python train.py --model="image autoencoder" --crop_scale_min=0.8 --latent_channels=8 --decoder_norm="instancenorm" --epochs=11.0 --final_lr_fraction=0.1 --adamw_weight_decay_other_params=0.01
Rows from block 7 of the encoder of a small image autoencoder, named by matrix and row number. Rows with one number belong to one neuron. Each number is 500 + 40 x the weight over its row's rms, rounded and kept within 0 to 999. All counts start at 0. Numbers have three digits each.
After each neuron's rows are labels from the 100 images, of 14848, where the neuron reaches its largest size: "lies over" is the class under the peak. Only what is clearly more common there than usual is listed. The data: made-up road signs on poles.
# u: gMLP up (value half) (encoder.blocks.7.mixer.u.weight, 384x192), inputs 0-95
# v: gMLP up (gate half) (encoder.blocks.7.mixer.v.weight, 384x192), inputs 0-95
# out: gMLP down (encoder.blocks.7.mixer.out.weight, 192x384, transposed), outputs 0-95

u.333:477470497491565481503580568512505509456497401511467508487472524469486536426476469503482489522504536515494506518469421523479461507444499527459488553453520458470521500470456486538495459524517511545528509538608513526539520562504510543479541510479496492499437447523448583480380468485515498521
v.333:399589427451494451528434569503504492427528492458500494456562513554519503463540501552509514482473541478488544559436451402487452500516388476489498487506497534466516485535533488506514460516474532506436565448489462528418505485533539475451499538539527448535449493524484526491489371526461483546
out.333:468503481514509427536445509514500540454549476553506511438544485409447507549523530521485478511500440483515510403520521427521483516464516460481452496541511480498506481444513560547504452562452495536538466486471459494479542459528449503563465494564525484519584505554558485474502448511448552480
lies over: face

u.69:455482496537483518458528467515515527516497547436464525493563552534413565484491456527521522505504524487539522469507539447385507482536575579460451599457536513440478494513480445495405511597578537472573514547481468545507478499472548542518425511526568494527443470510498534453442517516518499457
v.69:532450487488428531502618496505554571491500474472544497473464471485538553480515503549433511458398425420451581496544536489457469534494480545544551588486538480527512472463473512472457422505478507526530501497478443508565512516455530491524488456458502490489519466435492439539535473508447481393
out.69:533505505480413417439476491531405461536548464574474487506478480491478464481461519506479540484516518475490534443552490495479517517533510544556534471521510505537526517487544507428496448486487477588549433479454501522516525545518505523432462596522442595449479486499421471551492487501484565476
lies over: face

u.202:506478486496511505412538427444538461511502532608568462458522457526560513444472434510484513506491506481591416472473535606495529450473541574543483509455506490454584492497451504436513548488483508502452477513498451531365556494487510502540441521518461514511520518453451472473431473504478511460
v.202:532544510503488542375470528474517579460492478468550489445533493570563459470503505429502482444539577527516488443547591484423479480515529452527515475567464438495513598546504514491509526536542507530437521563497447484573505445489490553515482536512453525584509470481450499555528485543504539469
out.202:465483575514506483549483520439515437489593478531473545450574500533494445537465487455514444469458572407484477472463530470528517452477510538469545475509450411505432522502517507553462533471435468488548459547499463480472534518425498486509537518543555550486528534486485471506488489488491490507
lies over: rim

u.212:527477525461531507533547504548544445536403492481462493477543520447542524410524527518431486526485415498479438504550586536515514489425523516482466469470527517500513494493463443535478429443484529548500501491547445546487446474494522583447456410427495520557470524555557516550529465568493493514
v.212:484500413544541441514461521434592488503503493560509517466546482480511497560446503469549546502504512439445479480521535496504499545387555525414544505468514497582434562520519462495513491482476475514573413513485482461480420504431481544478498543491436525464558528464467563543448490585552463463
out.212:562543452509361507505522479518521509457511539524524502523533389474475490485496477497532482511536464440586484530493477431493459460484431492521549441467536500445492516455497484476477517499541512582471542514587503516460553440524530507488541533474507496422482523483468478464504482547440534478
lies over: face

u.79:489469475508526582495538527473493463510517483567421535492481472489539501497542478560560507426498496493554464512429525526501435494556518481448481570445489484527514500575469490547520522480546476475462466475517501538519462542548526453513444577522572535469501541520500537437496497469331483569
v.79:465545491510470546503504473426477458466439510495469484480529569481569505535523538417528474550514498460459491493457518501440481484488472503475479473484430556411505466476462468509485462435498537447473422550495519447533501469472501462410492551516487524519452516534520524527478411486561581530
out.79:453541419485517416462426471563510536510455522490576525572509495564476393547452483488518531538498477461504509577434482482544584468474526496508532560503499500494483577523473581494529540576530459484510495470447523487447505474506461525456606484443416485539491552496474456458483515545565470498
lies over: face

u.296:465496522504486539519531530450501483434475464552521461436487464450461519447552551537521427457492471479499503509551507459549500517532546456430432538490545493450515527596554463479423467536483503545562510518429521406442516541492493515464496511520562446532496503457490523529466551569477530521
v.296:514506532451508447492512470525521518484487465531483478506393532462552489481468510504501482490461432439505542491443497529415514457483510528441487511503422558502470535526471510560512516555549549507442446501472499556504467522549497378571454492548516521522516441487514537496479482517561431472
out.296:465455492516466587484465539460446468492504516472441515492492516575501462565476554428449458604525473488444505510436440492507509466490472581499505485451505541439526501450467446484426493441514466474530503548584481571514457523545473539524461524513437517533474528508444461424493594578458538488
lies over: face